Weights of a small CTC image transcriber: 97500 training examples.
Rows from block 4 of a small CTC image transcriber, named by matrix and row number. Rows with one number belong to one neuron. Each number is 200 + 40 x the weight over its row's rms, rounded and kept within 0 to 999. All counts start at 0.
After each neuron's rows are labels from the 100 images, of 14976, where the neuron reaches its highest value: "strongest on" is what is common among them. Only what is clearly more common there than usual is listed. The data: seven-segment displays showing three digits. In brackets: how many of the 100, against the usual share in percent.
# fc1: MLP up (model.blocks.4.mlp.fc1.weight, 1536x384), inputs 128-255
# fc2: MLP down (model.blocks.4.mlp.fc2.weight, 384x1536, transposed), outputs 128-255

fc1.374,194,161,245,237,180,149,232,244,165,198,215,216,197,235,176,148,256,149,250,179,233,173,203,152,148,184,204,148,249,159,275,228,156,171,252,206,218,207,241,262,311,202,189,246,176,225,179,217,249,204,174,272,256,208,219,207,205,235,269,273,143,275,239,225,228,141,163,205,165,183,272,219,202,226,209,219,198,222,237,251,230,219,138,167,210,314,165,214,152,192,188,196,192,151,117,200,259,196,247,175,171,204,223,69,237,114,203,219,163,150,153,235,278,237,214,222,199,167,195,204,149,184,205,213,201,183,230,181
fc2.374,144,199,142,251,225,147,200,175,187,173,181,248,203,206,183,213,201,359,222,180,191,157,260,213,182,248,205,247,151,183,190,244,222,242,250,155,202,247,205,157,316,265,160,227,209,264,314,184,203,214,248,197,208,171,259,213,159,236,237,284,219,100,253,205,202,159,222,150,222,167,177,235,167,226,205,208,194,211,160,124,200,224,205,186,144,219,240,163,148,214,100,244,185,192,206,228,181,200,153,193,213,231,227,218,212,193,184,258,96,226,253,212,210,155,191,155,222,236,255,189,228,99,229,167,193,266,202,255
strongest on: the digit 4 (100 vs 27.4); second digit: 4 (48 vs 10.6); first digit: 4 (43 vs 9.9); third digit: 4 (41 vs 10.1)

fc1.122,260,225,224,203,198,267,215,212,218,264,124,229,164,156,278,176,277,204,196,187,193,234,163,298,169,105,161,213,182,149,194,230,250,183,203,148,174,188,198,155,243,169,165,172,186,207,177,242,231,278,249,160,219,196,219,196,177,130,170,161,140,202,269,188,189,276,156,174,140,222,163,185,231,215,196,272,234,194,204,152,185,213,168,108,164,237,176,216,167,198,259,219,199,338,232,182,217,282,177,162,172,242,240,210,159,279,236,167,143,185,162,172,214,209,150,171,236,188,259,147,331,200,128,248,195,183,200,200
fc2.122,237,254,206,168,185,140,169,229,173,245,241,181,219,170,207,175,164,107,164,136,212,191,161,173,184,229,168,186,203,178,201,217,154,234,199,189,198,139,184,223,211,174,178,208,221,119,189,137,164,224,242,160,248,206,223,208,249,151,149,220,174,149,158,228,187,209,235,289,194,221,172,137,231,275,221,140,133,170,193,242,204,218,219,197,198,155,243,230,225,242,244,158,290,232,249,198,251,163,219,165,172,127,167,201,177,224,125,192,260,223,178,220,236,170,293,153,149,189,175,207,227,168,233,254,221,200,168,185
strongest on: the digit 1 (74 vs 27.4); dark on pale (50 vs 16.1); first digit: 1 (32 vs 10.4); third digit: 1 (31 vs 10.3)

fc1.270,214,137,214,222,191,144,183,191,118,264,255,240,175,134,272,169,195,194,263,205,254,247,212,232,213,259,220,232,203,149,207,198,199,143,189,190,226,268,193,232,212,156,188,194,194,311,232,159,225,167,254,227,217,178,193,188,229,208,218,217,186,276,220,145,259,237,178,212,210,160,186,188,172,201,185,128,142,273,179,193,190,238,183,181,186,213,145,239,177,212,199,189,147,149,179,177,220,214,177,213,260,216,146,180,258,153,208,166,280,200,204,258,240,252,121,127,206,148,196,176,165,178,319,212,210,248,232,140
fc2.270,265,258,243,182,142,210,178,210,216,217,82,195,238,222,242,101,156,83,131,210,172,202,177,174,212,239,244,189,245,234,184,156,178,239,185,238,144,177,184,179,194,160,168,200,188,131,131,219,161,246,236,197,269,253,183,170,199,217,176,175,150,232,178,126,160,153,234,217,209,235,164,202,159,201,184,196,151,203,149,172,192,139,184,178,249,206,278,211,173,212,236,151,211,231,186,276,229,232,169,150,160,227,251,274,159,140,209,230,175,227,213,197,187,193,248,201,190,99,235,213,296,205,205,204,242,176,209,195
strongest on: the digit 1 (100 vs 27.4); second digit: 1 (50 vs 10); dark on pale (39 vs 16.1); third digit: 1 (34 vs 10.3)

fc1.52,217,197,248,250,200,146,191,178,144,264,194,212,180,152,231,181,248,137,197,205,233,172,212,282,247,189,226,149,231,188,181,211,170,170,201,159,178,210,251,220,217,159,197,237,175,277,163,64,224,153,267,267,182,261,232,216,208,159,239,302,145,262,187,132,307,151,202,246,220,237,214,187,237,213,165,235,154,268,151,178,170,171,156,106,87,248,194,227,171,105,234,179,162,102,211,176,237,225,196,175,206,217,203,187,246,199,238,207,231,164,244,220,284,186,162,192,192,131,158,197,242,134,273,227,155,193,185,215
fc2.52,215,208,219,187,112,147,151,190,206,205,142,216,177,204,264,187,212,203,143,197,191,201,213,197,175,296,227,206,200,161,155,217,154,252,204,214,202,189,241,205,204,238,176,167,224,193,225,222,158,220,178,202,282,183,184,151,202,219,283,157,140,255,239,96,215,162,162,198,199,223,226,236,178,196,222,212,113,149,154,159,175,160,190,216,285,202,241,238,220,245,140,202,204,174,100,293,221,230,193,176,230,236,225,243,200,155,168,185,170,295,235,159,225,196,167,162,221,171,257,200,257,187,225,273,178,225,203,203
strongest on: the digit 1 (80 vs 27.4); dark on pale (68 vs 16.1); second digit: 1 (40 vs 10); first digit: 1 (30 vs 10.4)

fc1.629,215,214,207,208,213,198,140,169,185,136,250,227,194,157,226,208,184,211,187,185,186,241,232,188,202,237,217,133,205,193,188,230,230,201,187,275,217,260,188,146,187,147,222,158,238,256,210,174,132,227,86,157,152,220,183,286,229,229,229,202,165,192,248,238,209,189,116,192,216,151,189,180,219,253,218,247,176,156,169,239,229,267,240,113,157,227,224,179,187,143,160,186,176,91,186,219,235,231,167,253,254,178,156,180,186,204,213,198,203,150,214,119,136,140,225,216,228,207,239,150,258,203,233,165,223,238,182,196
fc2.629,219,245,185,219,177,210,202,160,183,214,210,217,242,229,239,58,167,102,150,184,246,206,154,214,185,145,163,204,276,228,243,212,228,289,210,161,107,179,205,215,164,129,198,139,188,195,178,188,176,248,237,163,261,229,219,189,196,227,171,229,202,154,172,169,216,210,164,287,195,244,188,216,173,183,244,193,228,181,150,103,228,125,225,159,203,178,176,246,217,234,280,252,222,213,182,275,175,153,145,152,164,153,197,237,127,189,172,188,209,223,128,194,227,105,170,201,221,149,196,249,227,266,211,225,246,172,191,156
strongest on: the digit 5 (100 vs 27.2); first digit: 5 (48 vs 9.9); dark on pale (46 vs 16.1); second digit: 5 (40 vs 10.2)

fc1.208,108,208,248,189,181,151,202,228,153,193,207,218,184,164,164,126,328,212,185,227,247,197,205,198,196,216,163,118,135,190,185,217,214,159,208,198,205,265,190,286,241,216,203,179,176,218,197,181,227,221,168,224,218,148,204,190,279,159,248,147,124,274,181,214,159,230,242,237,212,227,230,197,124,193,219,230,171,242,216,255,214,208,197,168,206,303,195,143,189,197,123,185,157,145,144,236,252,193,172,225,170,258,190,199,218,167,226,203,212,142,198,204,289,162,185,200,215,190,208,154,111,166,155,200,172,227,239,202
fc2.208,213,191,240,222,180,193,151,169,170,139,153,247,204,126,180,256,218,167,206,191,269,208,268,179,165,227,259,212,141,204,205,226,247,234,203,165,145,176,203,196,249,330,120,234,251,217,198,242,228,163,239,187,264,220,220,151,227,216,221,185,215,226,216,160,250,134,230,186,202,189,197,271,204,260,203,141,135,167,190,141,209,219,154,224,251,270,210,141,137,192,206,242,242,211,146,247,125,231,161,205,239,250,199,234,141,207,185,242,224,283,195,246,176,125,134,192,198,197,297,226,276,219,269,274,224,204,211,182
strongest on: the digit 4 (100 vs 27.4); first digit: 4 (43 vs 9.9); third digit: 4 (43 vs 10.1); white glow (39 vs 17.1)

fc1.215,201,235,104,148,200,176,208,261,186,252,180,187,163,184,176,238,222,135,153,247,206,290,228,274,215,207,175,193,204,260,245,198,239,134,253,254,209,217,163,217,159,172,166,136,192,77,236,231,183,236,253,190,202,227,229,182,213,163,170,186,247,135,202,196,223,287,225,176,250,123,278,232,170,248,144,257,130,228,194,236,257,127,180,222,176,188,149,171,198,189,145,190,211,201,185,235,220,231,262,233,157,183,129,248,157,228,285,167,169,189,190,173,211,232,191,213,183,257,198,216,253,250,222,184,236,184,165,202
fc2.215,207,203,172,204,214,202,247,151,175,141,179,235,161,229,219,187,211,237,227,190,178,199,202,200,165,212,149,240,180,224,266,164,190,81,193,171,239,179,149,220,228,249,218,247,161,172,152,205,234,152,200,186,155,214,129,174,205,211,160,232,133,142,211,280,127,229,232,182,180,221,186,170,219,212,186,240,162,205,266,259,291,152,159,181,138,166,173,202,291,219,217,181,192,160,232,195,248,191,245,223,229,164,301,194,189,245,184,204,161,210,242,200,178,171,202,162,99,174,247,211,108,138,185,260,196,132,206,232
strongest on: the digit 1 (80 vs 27.4); second digit: 1 (44 vs 10); amber glow (37 vs 16.3); first digit: 1 (33 vs 10.4)

fc1.716,158,144,150,112,210,227,262,211,121,226,132,225,178,149,190,148,217,222,254,197,164,234,222,179,153,220,284,124,178,215,223,222,180,172,237,151,214,228,143,193,232,159,211,227,249,175,268,227,226,206,232,208,193,252,222,229,134,136,181,279,204,254,245,183,206,267,176,228,249,207,247,178,90,249,173,171,174,185,184,187,184,224,178,206,165,183,164,168,182,201,152,240,166,228,237,256,235,169,237,266,171,185,182,185,178,116,198,212,176,241,188,102,208,208,274,172,204,209,248,226,175,191,237,193,162,133,241,234
fc2.716,227,314,237,145,142,198,216,186,229,194,189,217,209,181,237,160,174,117,158,149,243,183,162,232,190,198,160,201,270,186,232,180,203,269,215,208,58,139,214,256,190,139,139,157,168,254,174,179,221,252,174,171,216,214,235,189,214,185,219,221,137,147,220,206,207,197,188,334,247,256,171,201,161,186,186,172,213,209,184,206,238,163,245,186,209,133,267,300,172,211,239,244,225,198,175,200,213,215,158,187,176,210,199,248,178,223,140,190,296,221,99,200,215,138,168,170,213,137,139,225,227,230,213,250,276,181,152,192
strongest on: the digit 5 (99 vs 27.2); first digit: 5 (66 vs 9.9); third digit: 5 (26 vs 10)

fc1.464,245,236,188,224,257,160,143,254,241,108,271,237,205,252,190,174,231,278,204,156,233,190,149,178,221,186,231,162,185,279,230,223,219,160,234,245,244,194,191,178,252,198,157,234,206,96,209,246,180,153,173,166,258,159,187,199,146,185,236,202,216,167,147,193,233,224,185,275,211,160,159,195,166,206,136,181,181,216,194,126,239,147,277,130,182,235,138,119,260,151,202,198,250,264,220,168,286,282,225,217,141,211,154,217,166,251,195,190,225,129,243,189,234,133,169,221,195,228,237,155,224,135,245,266,195,206,162,150
fc2.464,185,176,250,201,145,206,221,134,193,182,206,161,260,214,226,221,284,254,168,209,197,242,256,184,227,244,180,172,171,248,271,232,219,148,254,171,312,169,234,178,180,199,225,199,177,205,243,163,156,219,167,234,128,150,222,257,144,167,178,208,204,197,199,186,185,244,163,160,178,166,186,234,170,207,248,154,221,180,185,196,118,237,162,191,231,222,232,109,185,206,147,208,241,227,254,261,201,217,137,286,188,253,242,169,214,214,216,191,194,240,237,247,177,259,226,209,169,227,155,161,239,176,233,272,175,207,158,233
strongest on: the digit 5 (90 vs 27.2); third digit: 5 (37 vs 10); first digit: 5 (36 vs 9.9); second digit: 5 (36 vs 10.2)

fc1.461,243,213,248,232,231,177,84,180,272,158,204,236,150,295,169,201,252,215,211,163,233,200,186,113,205,133,174,227,235,252,278,232,123,240,212,198,190,161,246,234,232,228,164,217,210,155,192,274,214,161,144,170,212,124,223,245,220,202,239,168,208,241,191,180,217,275,242,287,207,125,228,226,165,241,163,158,223,159,205,141,228,168,260,154,219,212,147,169,288,234,236,255,231,221,163,159,237,237,190,201,200,188,190,180,193,214,198,213,212,140,197,219,267,150,160,210,202,202,230,202,182,109,188,221,263,190,166,210
fc2.461,149,215,197,181,139,205,267,185,169,153,221,156,258,161,282,228,325,241,191,173,187,227,187,162,213,201,188,188,199,233,201,178,236,109,308,190,261,159,264,207,219,174,242,176,223,227,288,251,215,185,139,264,183,134,215,169,139,120,177,170,172,176,163,197,151,225,170,183,184,207,201,190,273,174,222,200,231,185,178,188,130,229,146,200,216,160,250,182,143,192,155,183,195,275,302,288,193,220,160,264,140,303,211,173,289,216,194,157,234,251,297,169,148,219,215,208,166,212,126,253,200,167,224,214,175,263,166,266
strongest on: the digit 5 (97 vs 27.2); first digit: 5 (50 vs 9.9); third digit: 5 (37 vs 10)

fc1.108,183,204,255,227,182,133,176,230,206,208,267,231,147,165,186,190,252,191,234,213,231,211,222,158,135,156,189,150,247,178,229,209,187,151,248,190,218,203,249,261,267,193,174,230,180,236,196,204,263,175,195,254,215,188,212,194,187,226,278,237,132,306,232,199,224,138,156,185,176,217,264,250,253,191,194,234,175,259,184,242,191,186,151,132,167,300,168,222,157,175,183,222,160,147,111,205,246,206,242,184,178,270,216,129,180,134,181,182,198,160,208,238,306,211,208,190,213,123,179,159,140,187,212,185,211,176,232,159
fc2.108,176,185,150,228,177,142,207,163,202,168,161,226,184,176,143,242,210,331,180,179,209,175,279,226,147,259,234,237,177,173,157,276,210,237,244,170,234,255,200,196,314,280,139,227,224,257,330,173,225,213,250,210,194,162,234,218,151,227,240,263,201,145,228,191,228,185,223,142,212,190,164,232,179,243,231,205,153,227,175,160,191,231,184,200,172,272,222,179,128,186,67,234,199,172,217,247,183,219,177,167,202,210,232,211,226,199,190,245,101,201,266,215,214,171,204,156,216,242,264,189,239,101,244,202,209,230,178,251
strongest on: the digit 4 (100 vs 27.4); second digit: 4 (49 vs 10.6); first digit: 4 (42 vs 9.9); third digit: 4 (34 vs 10.1)

fc1.326,238,209,206,271,238,173,151,201,152,180,215,247,229,284,197,180,252,255,219,186,268,190,199,198,164,149,163,224,182,237,185,247,204,125,248,247,251,173,243,214,229,227,169,222,230,110,284,241,149,141,219,169,221,213,246,149,156,184,227,150,172,212,151,193,189,228,238,265,216,195,151,177,168,161,144,232,223,162,219,112,265,172,230,104,159,228,130,159,266,246,255,194,276,234,190,154,288,245,229,239,182,248,126,215,142,239,151,202,241,129,200,207,257,132,182,254,179,238,201,192,201,162,230,214,197,154,132,188
fc2.326,153,269,218,186,134,192,202,147,177,177,237,121,252,175,233,178,310,230,229,181,180,220,221,169,221,285,207,216,192,229,242,213,211,240,248,191,292,166,189,179,201,177,207,165,177,184,257,221,150,213,198,227,207,147,190,196,129,176,160,202,206,186,180,160,235,145,214,239,215,174,234,240,255,188,217,172,220,148,185,155,110,227,185,175,244,180,275,150,163,234,145,147,249,265,257,290,118,233,86,257,172,203,234,164,249,234,191,172,172,274,218,205,177,171,215,172,181,147,129,220,244,162,232,283,174,201,215,264
strongest on: the digit 5 (71 vs 27.2); white glow (54 vs 17.1); third digit: 5 (39 vs 10)